config.toml
encoder_arch = "resnet_bottleneck"
image_size = 48
encoder_depths = [2, 3, 3]
fusion_encoder_layers = 7
learning_rate = 0.0016
beta1 = 0.9
epochs = 7.1
Rows from block 5 of the image encoder of a small model that answers yes/no questions on an image's attributes, named by matrix and row number. Rows with one number belong to one channel. Each number is 128 + 24 x the weight over its row's rms, rounded and kept within 0 to 255. All counts start at 0. Numbers have three digits each.
After each channel's rows are labels from the 100 images, of 14976, where the channel reaches its highest value: "responds to" is what is common among them. Only what is clearly more common there than usual is listed. The data: rendered made-up planets.
# convs1: 3x3 conv, stride 2 (encoder.blocks.5.convs.1.weight, 128x128x3x3, each kernel summed), inputs 0-127
# convs2: expand pointwise conv (encoder.blocks.5.convs.2.weight, 512x128x1x1, transposed), outputs 0-127

convs1.19:128162127130106118096125145126131111107116160126073113111088081112109157152134112151140158136126076153149151117125143134139134150104087099083098173135092160105116078108126137119101155139139162141114127146149140137102143095142134133171131142128127087121161111166104117137160088142095183117128156143140177117125088136121075119133106111090115167137140146152119123103120156132133084137146
convs2.19:090119140155169153104105103097113126157170100140137125121122131110133134086130123105143167133121152132107157117152140125077141131124133100143157152143119103170140106130151115162098120119124158107139123158156146141134114136103148157159131139112120151102127152114126085161156101123140155166109097123130113096133119108103134141088099098127075126101104113145101176095116151107108152121119
responds to: polar caps; desert world; lava world

convs1.94:110198137132091125130123103120146121105107124161115091122116100173115109189122115186139150215148108122162119170119142183151127117114105133125111121138138154130134100130130110150099139121138159127110134111146150119129135125112098139122116122158161094129122129145105119130117098212114120108110120115167118130154119167118098124131110107148130145111120132153178118113179128112128127130125
convs2.94:125147144116115118095134123122115120123152099129133131121107149098116150109137126133097147130110095102103100114139123155132124170087096120136075114125125111165210121088116101116137126124182143136128120116143127105121117147133116108155128152155161137124141099114132114101101088097125076151115121123114115121147093141129180130101161135099093118121114109096152109100125133098112100121153
responds to: desert world; glowing rim; full

convs1.36:090149142171135118148128122134138151107107175134136071155110129116106140117107129128152110141147123117142106158171164142110135145108118098123123147117147113157111148069141105100123119093105156081141122152139154097136091119120088136062145118127109153120078144142095172137102123194134092105112108096150085125174122105092136135117124130096105090108108123136126119115130137121132112095145
convs2.36:128120122127131103120118077158126171070156119122137115111141095095114101164102158129104128129117130120124121144151143110134189112155155142132121118165128118156115118129114116181098175124121151134132108128136088119148144067136144125116152147127118135060139149140123128165106136153124102106104086098144112175108135143145111156095084162146154141121121127106132137147102091131167121111150
responds to: cracked ice world; full

convs1.14:147152124113125113163115148111148136139148160144131095148124128132140125117106170147191122138152165106198095154132157169138152118115141130125127144131144098151121143089140119100109117131100173122179138135115190122153107182130141159134144164126129118114130163139116133132112162176112127152122120126158154113113149128115109175119169121120159180135127120109173147128160136140191123117125
convs2.14:120109162091111122095145123097125132130134095111154139102124120112152124113138144148134107112128113127077119127132136170111121149147089136159078133164179117130151101114104102143121120116201116137108109114153105108120096125152133114152129125168166114114153137088144154124090115137144140129083120117099154159131098110137143136117135120131094137112114134103157119143097121119116123140153
responds to: desert world

convs1.79:110149137134118066139095112155132146117064116135120160131093133142150123145131157148128145130137145109146121142127141137128129094096087127079107122101102127148116138130099115106122098110103148146141119108135141085105119147146142146147104124123149144126109160152147128141118155135117154127118061069144163075141120124111129141129152132125142164062052063138147124140126122139158140096126
convs2.79:163145107102137099130123131111122128111149066133072145091107094094120124096110129102134138109133146108101156105145097129136136129107110136108113121159147144111128134136128120137127113126132118117091094099155106122138097113153109110150113119140144074107129112076140141111073111126171142146109092124091120133142117116147123156139088091114128148109074148127158148125128125135112139154133
responds to: polar caps; full; desert world

convs1.24:093095115099118167103144119153112094104136126094161122114157134138139138105114094112136155104100102122103130098085164100107118143162140143164167110142157133118161091145144122153154157125154099145121153103124084158140145099128129149121110101095171112111132094117138117126105097104155122109140148128093119177100130143139104095160100161183091099139160158119104134129152110164094156139127
convs2.24:086126120086094070105141103148135102115105149087172093127165167182133083097113137128082107123124126118180132120099132154146096118123125108117103105107092119122125147133102124135144107099142142096144115149146159111135127143085106149102121153108102148141128129139070118119133123127089117087145146162143148111137109100105132105156120157116145093176104093073128133159106132111119117102125
responds to: glowing rim; moons: three

convs1.75:120119102087139136079131139141095058125125154102117096094150076086138130107124071100144116110079100127146147069084135112130122137136130123130137115141114116123132062120133125128135134119133099101094140119122088142111118100118120129108114120097108083103119064087109099135102089106130108135119135127118119136098148128131092075131102131141094106129139141120140137131123102140082122125115
convs2.75:107136149125158114122088183148095151153151147164134151113131129151216143133148122086177132161086166140132105114120127128173171115139158087157119148149103141161139144109159156129135158094148090118111095119094099130150168107129181110107134118128129152136130150159087117128134148120137112112137151128133078148103094106093108161093140160165121118154113115148101133092126160125184169112145
responds to: rings; desert world

convs1.38:073140160145105150131144078140092131098140117111125121134131120115115105139109137139074110104142124108115107114126154111115122126160151125149097152139138188111066123152128137133146126124161161115136131116194119128124147120138129103092142069118118134147145134160156117136154124144151099125103138126138091172116091169105128131116124067123120131150145120194151128137096140064144110132127
convs2.38:108155105136109111111127116123113168123170107121109098102106134109133083135119105109150111115152155103127135152084104109095144115098133132109107134110144101128126141131112111149103101144121151184123154127104097167145152156099102122124094142092109138111123110124126156131100103110134157155145113113110152118090173123146090117146113128104126149133133147130116128131189095171115164098115
responds to: full; cracked ice world

convs1.12:097135147124122150085128120118109121083129156129150122115106115130111144125113106149095096120088084137105088118122154109083095113138129164127133166141135145107112087081103141156129166112100120069106171153104112139118156067161128110109132110122101119121146119138176145108147089137105119147108160133114106147098100105121105099152072125102117064152140137141134110127119134104112149117135
convs2.12:116124168088158078096148133142159097103110173123179106187187120143102109111103095150117112154102131114147109125095106184101127125115136114127119078136094126116124113129111097125133123141112124108138113147132186148177130143098133133141102129109143127167160148160115123158166175099086101124130143172145136111142116082094170076135159164094155085102155084114132107136132112128104121119133
responds to: cracked ice world; desert world

convs1.0:113102111099138088121082125088128134094093138146114172132151157107143101065104146139132109095103122106155112134126090112123111100107098090101090120107103108088104128155144095098082101117136122108142108121139127102146115130135142110140093153133071108120111141101137119121106122107077158155102102081103156109067133123116118145147117132117134146081100104106121133109128103120144117100145
convs2.0:127136173136124119112153105130106105124139088130135179095137105115092177103157177110115129125120131139120111105176130152118140153157131133164111183148163155144090113117137129175137132107173081113114100128129109107147103091113150114148198121151164123103131149115174138125102133134133136125127120099117144153152091129115146140138129126132072148105120137113112098131112128102112136162168
responds to: cloud-covered world

convs1.10:119115199197175139113142130147118135139138181121149149135148107082128127102115124170138103102126146096135115102147116100112106120148151130145131141135131130102088123117113130128158115114130170106127121119103161112131116111127148076086135123111080163156131128124139174157163154157147089188132121119124077143151141118134152131122098111092131113131128112133157123180089121113143149128101
convs2.10:121122127120099119084141142093088132131118122118143117119110135134134125115137119117132092119117130077143101190104150129123115169094090135131091112105099101117131125124127138114089106094124079139165149092119123176126103116108109082135139097117137129128171080109151168109113104164139122107163125117075136138106142101159131118162151092111148121151123151101150103078112130180120140146169
responds to: cracked ice world; full

convs1.119:097111175158095146117141083122130144094107158109154129131086141124094124145124139164123127115122091143129059136133153096098114120127112134118122175132143151115117128116133135150114151120131165107138140128178123144109157085183117093075129084115138140103144150187169147143138106167106102142122149134121073146121090156118139122143099128111106086140135133154145096112118160124125120135150
convs2.119:139140104136131119121128114120106134135165137085126100154147149110082099117113140098129101125146150106129116168096122124066135134118126125081138089136143124103143144147102096128113120188124137148131168133135162189165140168125117152159085153071108136117130129136111165149141142122127140150166092157113131092116164136146138108158101110091173143081143159098131117119180131183107164119119
responds to: cracked ice world

convs1.30:157158099148108155102173143095132111157156121116077083134086089123132157119120114132151136127112109140141125084092193136140133159156138110107106148162115141165119096112102143083100121131136181102143101140112134164086112136127095137125147134086125125119120113173129139131112120119121158118122162169144161100178113116147107120127121116109120139167165148154109120093136127111147088144112
convs2.30:111042125133120127099107151091138125160132121166127113134115140137158152141132101109116142111132149146101176094100139112146085129136097080143161152142128151092147160116132137109103111110123113062113126122108141104139110128136151145115092127133079112143113112113136112101094132105144141167151113127100095099099135087100112113109108087152105090132131122118107193121117159126131137129109
responds to: polar caps; desert world

convs1.82:099187167159156141100141132137105109102136130144148107124149085167116139169090106165145172177136094089143111133120152162136131122157154139164154135136147138108147077173162076158125125132169165120103138113147142121152122112131105169145145143142132118151123104131149148126148123163133164174105119127138150151136123171111095120146096136119152158133123127146142110165155119120129160154112
convs2.82:122149161084141079141138090103087118127141125194131130121126130153138099106102108097119181122105118113127165096126073159123140136086106063172116130105083082132183114093147107126108096123166133145114096114132117101138128104125151090145151108130181128124139114128112112101124151077150185166106157134107136127137144121111149134090147142123133102123130112138133158106124124108125109109188
responds to: polar caps; desert world

convs1.34:124096170188164123091115136131156134109127170073144105122148125117120128121141118139160126095135132128145124097153129068073123150127125099127146132122119128106140109146144104123133144139141150124091118108150144142128161065147129121117119128113112156147145131123139159127137146164108106176127146126099088147137119161132161113183083148112160073126134140117127064143086123157118155141105
convs2.34:134128153088123099148110124146128073120115148125171123147154124143119123126113109129118143158108111102154123124118131153114128140115145109120126058150108139122140076149167093110162134150110139103147125141172172121163124133099130120130095117132161114146164115129099129152131145092110107102120146150141080117144098068118161113106162149160172112085121079095141104125106129133103115124158
responds to: rings; glowing rim; cracked ice world

convs1.35:123127145171188097109108100126189121111085113109115124098173102107159093128141125121144105132138185126170093120152113114142111102130112113111102142126110144110070135129129113098113123125147131139084106101157173101152115139140149105114102125136091151156136132139123148133146177150101111162103102091135104138157145154139164109137128109134175138088111122130135121161079128098133132127108
convs2.35:134117178120087129105158126119124080127142119126132139106100122129116141087150145113090120116105091125126108123153108130096114134100131079129130142158123132120126104061131125164155103140159138083130122119152118112142118137127136104112124142160163105107176088105170118107096093119093153129106117145126152128166084107127116105110114100121126101091093108117186126118099106155111127134189
responds to: cracked ice world; gibbous

convs1.66:128161116107097146080133145110136088128132111152127125092104097147118137161140075148119134165085088155130128120080136139148109135139132169143137130140144135087148076106125140140129147122106092121109140143121080134139126113134123125120130129137145055091122070128125098096120075124136123131128157130126112146129118116141056081111093123124080126132144159144144134113152142110081107123145
convs2.66:095093149114120137077109142147142096160100147099143095163163134152120117122115114131105109124114147100133147123104104152103133132135117072106135117143094117123160162131107139076098103140119136081107122160125160134174146139113160152125094158094123151147157111133074126148126153115108070127125136156118103097143132101120136091133124136124091101130134091102103084125122149123110147121130
responds to: desert world; gibbous

convs1.109:122100153153132126141137122130138140135130160136148133154120144088122094086131126138138061113119130113128093135144100125122105118135134123145118148121136121126125149150141120108141095125121132069139102123116147119156125131133123054033130144147070153152112129132138163146140120138139045124143103121147040113155139128123156135128109137106097075117110103121132132128122128125134136114131
convs2.109:125084130136104137091135157105111131109146106092141120140114120092109122138149144152129073123164137101143108175132152143117120182114132130137141142133105116142134127126126154101101121105122094138100106080130106152132125145109118091121161125124097080114142113132153162145120141199129074085115110121114131131120146133168080119135108094101128135149138152113114094151120101172111147144166
responds to: cracked ice world; full

convs1.87:131145133128102081139109139142128156139094132125126153139076142168141159138139171130121172113144141123129154142133159133103163109095102125093138131093113126168121137126113112118126113124105156143153123123144129099107119138143127181185131138116155135116129176163152136144128162123120191120124088098129204086138105124107121157134158136105161168100080081143123112122123140142163132109141
convs2.87:155126106121132112124105139103108141121135072130111132100116082100132144081133117092147136102140157111085145132133103137136121132132112133124132096127136120125130131153130125129105103113135095102063112103130106144124082114147084124144120118113131073123106125094108171125092126122182167161121101113127115132121128122166108160130100100122109161100099148137123182145133111122129137137140
responds to: polar caps; desert world

convs1.90:113119124116081172096169115095116110136159113104099129110080112155121133103115123116127108099090102137105110101100136081091183141161136109133097108150124126144125117110128152098113099117122122088126114132136098153096124113132098148122134056104124115110111115105118103120084123115127136134103149174112132131125069142128096097134116083078135109181160134133133117099095104115124102135123
convs2.90:104158121106178101114111164113113152135180140153119083120118124149141121135120107075200133133146172123137137125093107125110153113110112107104108133129138108121136155139128102119110128158080142151091104137111126166179154124114140132152097124070095131120132116139106168166121140085115126147152125127100103109102177113125101110123126136106139124134139127166091167126201142174105203101102
responds to: gibbous

convs1.106:141122109086139115082120134132131059136126120052119112072157086113154135124133083087124134115091132123135138057069142101126135125115124122122134124121111142112120078137111117136130141136151092144096134091140085137112141119128144143129106103073131103121147070136125084147116115092119123140122134131095126142119132141141118074134120113168109129127134138138102116132106124125084123141106
convs2.106:105090130140139115151133160153142167207107138142144141126120181162196134110124070076132115167113141165129089122131146102144114101137126094150175148138081152105113143122110152154172132132138114149138128130129119132116148148112135128104106122141097129171117137120095124098110142107120152092179166157150121097152100090086115120155162156153099105128107110150080120108097186137134110100151
responds to: rings

convs1.100:121111126137111114099113123108066128120121126142092152099081088091077141105106130154135120095099090134120130119107116116101134126098108106085118107124085100116143104092095116114113121108091128106122110139081124121063080117108119133152115129122105105093127131096098121105116117115101151143108117139139164083096100094095085129115113134061137137130122100108132124099118097138134107114113
convs2.100:123174144144159125125116126122113141158151127153111122139147077161137117106131083083195151119114137134133136076147072122166123132116126100148122162106081139149143128125174131135145161136123103144119105096116129099135129101146128103171114105140139133109109128152086129121126127105165124168128115117118087149134116134103141153101134116141133092125127120174111148120129138112171127128150
responds to: polar caps

convs1.33:144143139120147140063144119115138083136129142093133121102128122141133115139133089125134138112087110139116114072068137066097127138141135129135140139137130164074141081147129125148120147140168102129108118118124087149130143081148130118136101101086132101128149079164154113143134105111125143154124152147059135131126115134148091079132078135123100103138144147141105110145126136133082127158136
convs2.33:081082142153147136095084120133129122182115132110164113132153161134116112083120089117118127127135165174139127142110147101108117092158100110138162127156124139110136140134146102145140106147147114103160171160127148143131131147087105159107144133107108143153119128109094118131135106128113115108169151134129080097126127074107136119146126121086096114100110110110108144127124151134083143096138
responds to: moons: two; moons: three

convs1.70:159134110121116141078140147105123089146144129131101128101108090098113140126140097144141118112061090148141132084086149095131119154137139136124125135139124133104151077100132128109119143145122110110141118124114095158111139090138119092119133130116106076087143079141111086118110072096120120169130158154114114133128133124139060099131090122102062092151148152148119122119128135131108105139131
convs2.70:112084142138127124115085180130102145155141128109097114146127131155178120131129096090160110157132196118136138105107132122164120120112123072117135156133114136114120177133144142115121138129139097068101108127131155120138141141130163145132112130103080142139131126133078136138115146098121094128141123164122074110117123119119100133106128119144114108130097129115111146081137203144156144113106
responds to: glowing rim; desert world

convs1.125:103149094095089107115132113138134136120104096148133151136090176179143143132134130113082144135105096136118122159115152120135138104130114135095102117124158130130109127139135121104118118113106083118119112139128076105154104118144107175157130096162138113121100130144175124140108116105139195091116067098105202103128124113127112109150127140099143128093089093121106125102139134124104157102161
convs2.125:142137114132141123128107090141088148091152102144114147103118074129096124105109149097118119107150128131100170099140109113144174116142144125127131133172135142149113121131123122153106154121131121115110092113149122129149111094155095148156110148108127123087051124116119111137090114094149161144087066090143089156122142144135117134121091122117142146091119129141090162110128124127093135144106
responds to: polar caps

convs1.6:131121135124163167118170153139108112158160144138136153120144078113134159136121118132182154125134132111159107087115113131126112166179158119157148118147133125115152104163142185083159085147141161158129106150111166130119101147144127126158135167100131126124082111108105103145132147117182161152170142146123142113108142128154114143107121158108120175148143133098146158161124108160159125152108
convs2.6:110131111110118098134130137062096126113152128165117097063092152121130119115147156109150167135136152103151142124110114134116125119096092125131073145124125100083150177133165102140099087150123144118147108157149117171163114132110145089163125156105127140097148077101162141120105113106136150150148132112090162145132154068119090117127079091126103119169092157142132152153149126145132187114144
responds to: polar caps; cloud-covered world; gibbous